A small image VAE, trained from scratch.
Training: soap at rate 0.002, 12000 steps, batches of 256.
Data: trained on abstract colour fields from 500 small random pattern networks, 50862 training examples.
Rows from block 11 of the encoder of a small image VAE, named by matrix and row number. Rows with one number belong to one channel. Each number is 200 + 40 x the weight over its row's rms, rounded and kept within 0 to 999. All counts start at 0.
After each channel's rows are labels from the 100 images, of 14848, where the channel reaches its highest value: "top examples" is what is common among them; "colour at peak" is the nearest of a few named colours to the mean colour under the peak. Only what is clearly more common there than usual is listed. The data: abstract colour fields from 500 small random pattern networks. In brackets: how many of the 100.
# convs1: 3x3 conv (encoder.blocks.11.convs.1.weight, 176x176x3x3, each kernel summed), inputs 0-175
# convs2: expand pointwise conv (encoder.blocks.11.convs.2.weight, 176x176x1x1, transposed), outputs 0-175

convs1.33,153,188,218,188,130,220,194,235,189,219,207,234,155,186,268,171,191,228,173,128,178,191,212,254,224,189,284,227,252,157,230,181,172,223,205,223,173,184,263,151,106,143,276,205,226,112,180,135,184,268,189,173,189,175,218,222,235,185,202,235,205,172,212,171,271,220,153,193,160,197,193,255,181,295,183,152,202,294,214,157,198,260,237,249,194,137,161,255,210,238,178,243,230,244,210,224,172,287,243,187,168,191,163,264,205,215,133,212,137,219,125,189,157,174,215,199,244,187,228,116,153,219,199,145,237,245,271,174,185,173,162,207,215,261,218,154,178,216,156,127,191,195,220,185,185,216,189,131,173,221,238,191,269,151,154,239,175,244,265,192,173,144,192,237,257,257,229,259,154,178,207,150,222,201,153,168
convs2.33,169,195,206,204,203,190,223,197,207,188,116,190,143,203,205,412,232,168,186,225,197,213,195,187,205,186,217,201,222,240,231,183,167,194,189,161,222,166,218,192,208,191,210,221,209,198,276,275,194,257,203,147,205,195,215,185,198,307,214,192,195,204,194,174,160,243,196,178,204,193,178,207,193,230,202,215,198,180,192,234,212,190,211,194,204,231,194,134,236,170,231,158,227,188,208,246,170,204,219,226,238,209,190,201,198,196,199,177,166,150,262,186,206,191,154,221,240,193,221,252,126,208,149,216,165,199,312,178,222,212,225,449,270,225,220,200,162,228,228,234,189,189,190,184,159,227,177,209,197,154,164,250,245,258,207,303,191,219,210,184,187,211,199,326,199,215,193,227,234,192,172,201,205,194,197,202
top examples: mostly blue (32)
colour at peak: cyan (27)

convs1.36,137,226,258,211,175,223,234,237,239,166,155,215,283,227,244,264,169,222,171,172,288,144,165,197,267,191,207,232,179,172,182,162,205,247,195,141,228,155,215,187,218,335,212,193,254,239,219,280,204,198,201,178,177,197,175,188,204,168,168,139,262,100,174,159,233,184,182,212,184,121,212,138,257,203,224,219,230,166,152,177,282,291,186,145,169,180,182,234,211,176,222,178,114,197,243,212,188,204,250,172,159,201,229,200,181,213,182,214,272,207,295,188,204,201,233,174,204,222,175,185,278,281,176,249,136,185,169,201,212,223,203,212,208,175,219,177,210,260,211,193,227,217,114,217,246,183,164,216,227,203,205,213,196,146,135,184,329,160,169,170,247,230,220,219,201,156,167,217,220,211,209,222,136,231,239,138
convs2.36,185,175,169,212,165,198,264,218,144,317,189,179,203,132,270,254,210,230,199,168,211,201,183,249,209,229,291,155,210,197,218,274,244,220,166,211,160,200,211,151,207,192,208,253,136,189,177,205,264,226,249,171,249,213,177,182,222,206,212,172,236,131,156,184,208,170,179,165,189,209,220,202,259,136,183,288,242,250,166,309,234,195,173,185,211,206,201,194,192,254,134,153,203,228,241,269,188,212,233,188,208,214,247,186,215,200,223,137,260,185,212,227,192,204,190,235,195,245,257,213,254,204,214,229,318,200,237,193,199,243,221,185,193,224,301,173,233,240,210,200,202,173,361,216,214,220,224,211,126,188,171,270,224,197,223,202,201,227,236,255,181,272,224,213,231,215,232,197,204,177,230,284,221,235,105,194
top examples: fine detail (35)
colour at peak: grey (64)

convs1.109,193,230,252,155,250,193,243,192,195,231,194,258,189,217,235,206,244,192,210,253,180,140,208,141,179,186,205,200,182,237,195,206,182,186,172,171,175,215,174,221,182,104,14,148,190,263,243,198,251,205,194,264,197,182,167,237,128,163,180,162,180,220,184,229,190,161,240,178,244,194,194,222,206,222,214,206,214,188,148,193,197,178,177,165,245,222,247,175,250,195,203,343,204,219,179,142,187,130,165,160,222,242,360,175,213,167,245,186,227,177,217,232,178,171,200,149,194,197,239,200,220,182,166,209,192,191,140,229,180,170,211,245,180,221,189,264,249,181,231,165,206,246,210,173,229,211,230,219,230,224,165,182,102,233,199,157,251,194,105,229,183,232,162,209,224,226,162,240,315,181,156,191,250,195,181,248
convs2.109,255,140,165,204,221,176,186,182,219,190,180,200,219,192,214,241,208,258,200,202,195,191,220,211,186,222,228,164,159,250,230,209,182,235,199,249,196,176,242,135,255,165,270,205,184,205,228,174,180,299,171,186,193,124,111,151,167,192,225,146,259,229,182,179,77,183,195,221,265,212,225,202,228,202,166,212,153,215,198,154,131,141,199,190,214,167,258,194,180,198,159,159,235,250,218,158,279,209,227,230,196,162,171,174,201,255,155,143,167,201,189,166,245,189,300,284,235,221,260,179,226,274,225,198,206,205,217,149,140,205,250,232,204,193,268,116,268,229,138,174,191,199,214,160,262,246,181,187,138,194,166,160,293,189,230,201,154,188,190,176,267,180,271,219,200,206,209,129,146,202,85,175,150,212,191,211
top examples: fine detail (43)
colour at peak: pink (28)

convs1.125,128,224,154,132,163,244,204,212,218,217,150,191,177,226,153,235,235,148,185,184,205,191,152,200,308,187,195,203,246,197,243,179,242,184,168,145,173,187,135,271,208,132,153,197,192,156,114,155,249,211,219,241,233,148,184,162,145,149,240,189,239,292,168,222,152,201,154,213,233,128,222,178,267,118,211,207,223,193,182,249,145,201,190,163,227,178,240,233,196,189,180,199,213,258,162,235,215,183,211,126,143,169,194,188,165,203,246,163,221,170,249,238,169,177,199,233,200,238,218,219,218,241,226,177,147,230,261,155,209,197,213,253,194,224,182,328,273,172,308,246,182,173,239,246,184,192,206,197,282,148,167,182,245,222,233,178,156,229,179,187,242,251,193,160,258,189,185,201,215,133,213,208,211,289,186,271
convs2.125,194,208,208,255,250,187,233,362,284,375,183,212,195,219,260,244,237,203,229,241,207,196,172,254,190,198,187,171,227,316,218,163,153,225,180,196,259,173,209,210,211,185,181,200,334,189,177,226,244,244,238,212,190,234,229,266,302,222,227,183,266,221,181,161,209,209,216,165,263,223,258,214,202,180,235,196,200,136,232,204,244,192,216,230,217,218,182,210,155,237,134,214,166,149,140,221,161,212,247,204,224,229,178,235,182,202,224,215,198,176,159,233,299,190,202,211,252,258,252,191,177,185,217,185,217,235,244,144,271,194,148,213,187,187,222,215,176,242,279,253,220,189,214,211,265,209,186,188,205,221,281,191,220,181,178,197,204,211,247,202,175,232,230,216,212,182,189,199,205,266,232,212,213,200,211,235
top examples: fine detail (56)
colour at peak: grey (65)

convs1.23,72,210,312,166,234,188,151,152,220,195,240,230,212,164,171,203,227,221,144,163,239,260,156,175,253,205,195,205,226,157,230,180,171,182,222,199,204,247,82,159,197,222,190,214,171,164,232,163,185,204,174,146,160,149,202,232,203,181,173,231,210,146,211,196,131,256,120,176,203,216,150,231,184,255,188,194,207,276,202,184,341,248,237,242,248,239,176,197,212,173,179,166,187,257,213,244,208,191,196,246,209,159,189,240,153,159,215,191,142,179,142,223,185,167,215,197,262,203,226,218,277,190,252,197,262,202,234,337,241,204,249,260,205,191,164,187,151,212,214,129,234,166,144,184,164,169,172,221,185,222,189,156,162,152,188,171,224,222,153,189,131,175,206,228,185,255,200,249,197,152,226,219,241,139,192,184
convs2.23,217,199,199,212,198,209,159,204,165,181,99,219,125,198,166,410,245,178,158,207,162,200,216,216,202,174,309,228,249,148,185,188,171,191,185,226,220,199,178,207,204,208,202,203,274,211,213,224,248,186,171,148,172,195,212,236,234,216,219,199,211,198,181,215,195,202,185,183,234,209,232,208,161,237,204,210,189,205,182,200,265,253,215,208,188,162,167,196,195,195,202,140,157,169,204,161,230,159,207,196,155,262,187,180,225,217,205,179,201,272,167,113,219,201,252,197,174,202,180,227,321,207,119,163,379,157,202,218,218,263,209,232,184,185,225,228,206,242,180,197,227,193,198,174,184,207,197,193,210,202,146,183,230,208,175,178,186,199,206,193,224,203,174,390,155,191,196,175,210,191,204,189,153,237,191,180
top examples: mostly blue (55); smooth (48)
colour at peak: blue (54)

convs1.13,171,208,202,304,279,210,157,194,187,256,267,246,226,213,196,228,172,228,187,153,179,166,185,203,184,207,104,215,209,138,250,253,210,253,216,210,210,234,216,218,188,247,215,252,207,200,241,209,135,203,252,208,230,121,208,277,147,213,236,205,241,136,177,295,262,197,223,259,232,243,228,156,280,171,223,176,205,234,217,198,203,254,170,203,286,138,130,156,230,259,198,223,325,198,220,145,212,209,220,254,220,145,158,266,157,211,217,209,167,198,222,146,155,200,194,149,155,188,256,234,205,239,213,179,194,195,155,169,231,213,240,193,253,199,192,261,235,180,246,103,208,212,156,214,205,181,255,124,232,222,194,176,227,167,287,214,160,168,192,193,171,249,224,225,198,165,176,209,134,241,224,231,160,145,209,228
convs2.13,198,198,183,203,186,234,160,205,167,231,156,194,160,215,253,232,164,187,155,189,160,174,252,227,220,163,193,156,187,88,158,76,276,251,174,242,195,253,199,229,162,168,242,196,174,222,236,175,240,144,170,224,240,200,185,149,156,181,230,172,196,197,265,241,207,160,171,166,130,204,248,157,294,182,255,236,172,202,286,208,174,224,258,227,192,127,171,207,251,127,260,240,163,183,159,148,219,202,148,212,146,113,191,189,174,208,183,238,181,190,204,153,257,248,186,204,192,231,178,138,218,215,281,239,208,165,215,219,170,180,219,207,185,248,211,182,246,225,79,225,178,207,123,142,159,251,188,190,268,225,245,210,194,175,193,202,144,190,157,196,133,167,254,165,245,141,195,147,225,191,188,121,172,211,176,181
top examples: fine detail (49)
colour at peak: grey (68)

convs1.27,233,212,238,228,188,184,239,211,248,220,201,182,245,196,274,122,147,213,308,141,229,223,202,186,130,214,294,179,241,208,220,215,175,180,200,198,264,129,235,154,119,250,178,251,197,184,220,177,192,250,249,210,158,127,241,207,159,154,155,284,152,212,144,208,164,180,231,165,192,180,213,258,226,220,235,159,221,249,196,112,247,169,188,251,169,234,217,193,200,198,230,243,161,217,199,180,183,136,209,219,137,232,273,159,177,190,207,204,272,145,178,187,172,206,125,164,143,217,194,212,208,191,191,212,171,207,227,184,198,207,199,157,228,178,211,212,217,182,117,202,225,255,177,186,265,225,225,237,208,189,96,291,198,147,179,208,157,180,248,180,146,212,207,201,142,159,139,250,170,219,218,219,209,214,345,212
convs2.27,210,261,174,225,184,204,186,236,218,225,116,269,228,238,163,209,243,163,207,247,150,200,199,190,214,323,210,238,201,249,277,90,224,216,157,232,204,206,189,231,149,147,182,183,237,179,163,217,199,196,205,198,266,244,230,261,261,183,184,186,159,253,240,212,189,188,195,202,237,209,186,182,185,192,197,207,119,227,245,267,212,196,203,206,256,205,171,200,155,228,176,180,208,242,191,133,168,194,266,197,208,141,83,181,234,265,187,193,221,217,179,187,237,214,206,207,162,241,261,175,266,216,228,185,219,149,190,217,202,176,197,203,271,202,185,157,176,229,198,212,244,208,224,205,262,200,236,105,246,217,190,286,223,133,209,277,174,163,255,110,209,188,157,205,260,189,174,196,254,262,114,212,261,218,295,136
top examples: fine detail (37)
colour at peak: grey (64)

convs1.83,195,257,218,261,192,173,186,199,182,201,154,198,253,218,129,223,226,227,269,261,191,155,217,250,118,202,234,194,234,152,168,167,201,235,216,219,201,191,271,176,150,192,161,234,208,242,243,263,217,188,203,243,221,136,231,224,208,141,256,119,165,203,215,173,155,193,191,237,269,173,173,196,213,265,256,279,215,206,141,183,209,220,200,269,206,124,178,185,272,176,155,170,212,243,220,208,176,195,196,246,246,241,219,186,178,245,188,189,70,224,271,207,205,162,250,225,146,135,220,247,171,204,149,206,261,192,175,261,207,225,236,207,198,191,137,191,248,166,203,160,152,216,216,213,198,157,238,126,218,202,219,143,173,214,166,226,141,267,177,200,126,314,218,133,175,197,164,177,171,214,253,185,146,252,225,281
convs2.83,198,165,184,171,164,218,190,163,130,217,215,174,160,191,229,199,192,177,276,224,269,228,210,240,202,115,184,231,221,255,165,215,192,166,221,232,254,181,232,173,200,204,198,206,170,186,189,197,186,246,123,140,228,226,170,144,173,215,248,218,170,176,268,117,255,268,170,187,156,177,162,224,213,164,132,221,190,217,186,276,241,197,173,137,152,230,206,263,174,230,171,190,142,169,243,250,228,193,193,270,384,208,210,196,141,218,191,165,157,197,224,175,180,222,202,209,213,282,164,187,222,188,171,241,192,188,177,215,296,163,203,143,184,211,171,166,213,165,236,128,189,182,253,166,290,208,208,246,175,214,348,217,208,209,174,188,226,205,183,188,158,146,154,110,165,192,179,174,198,223,190,222,215,195,173,234
top examples: fine detail (37)
colour at peak: green (29)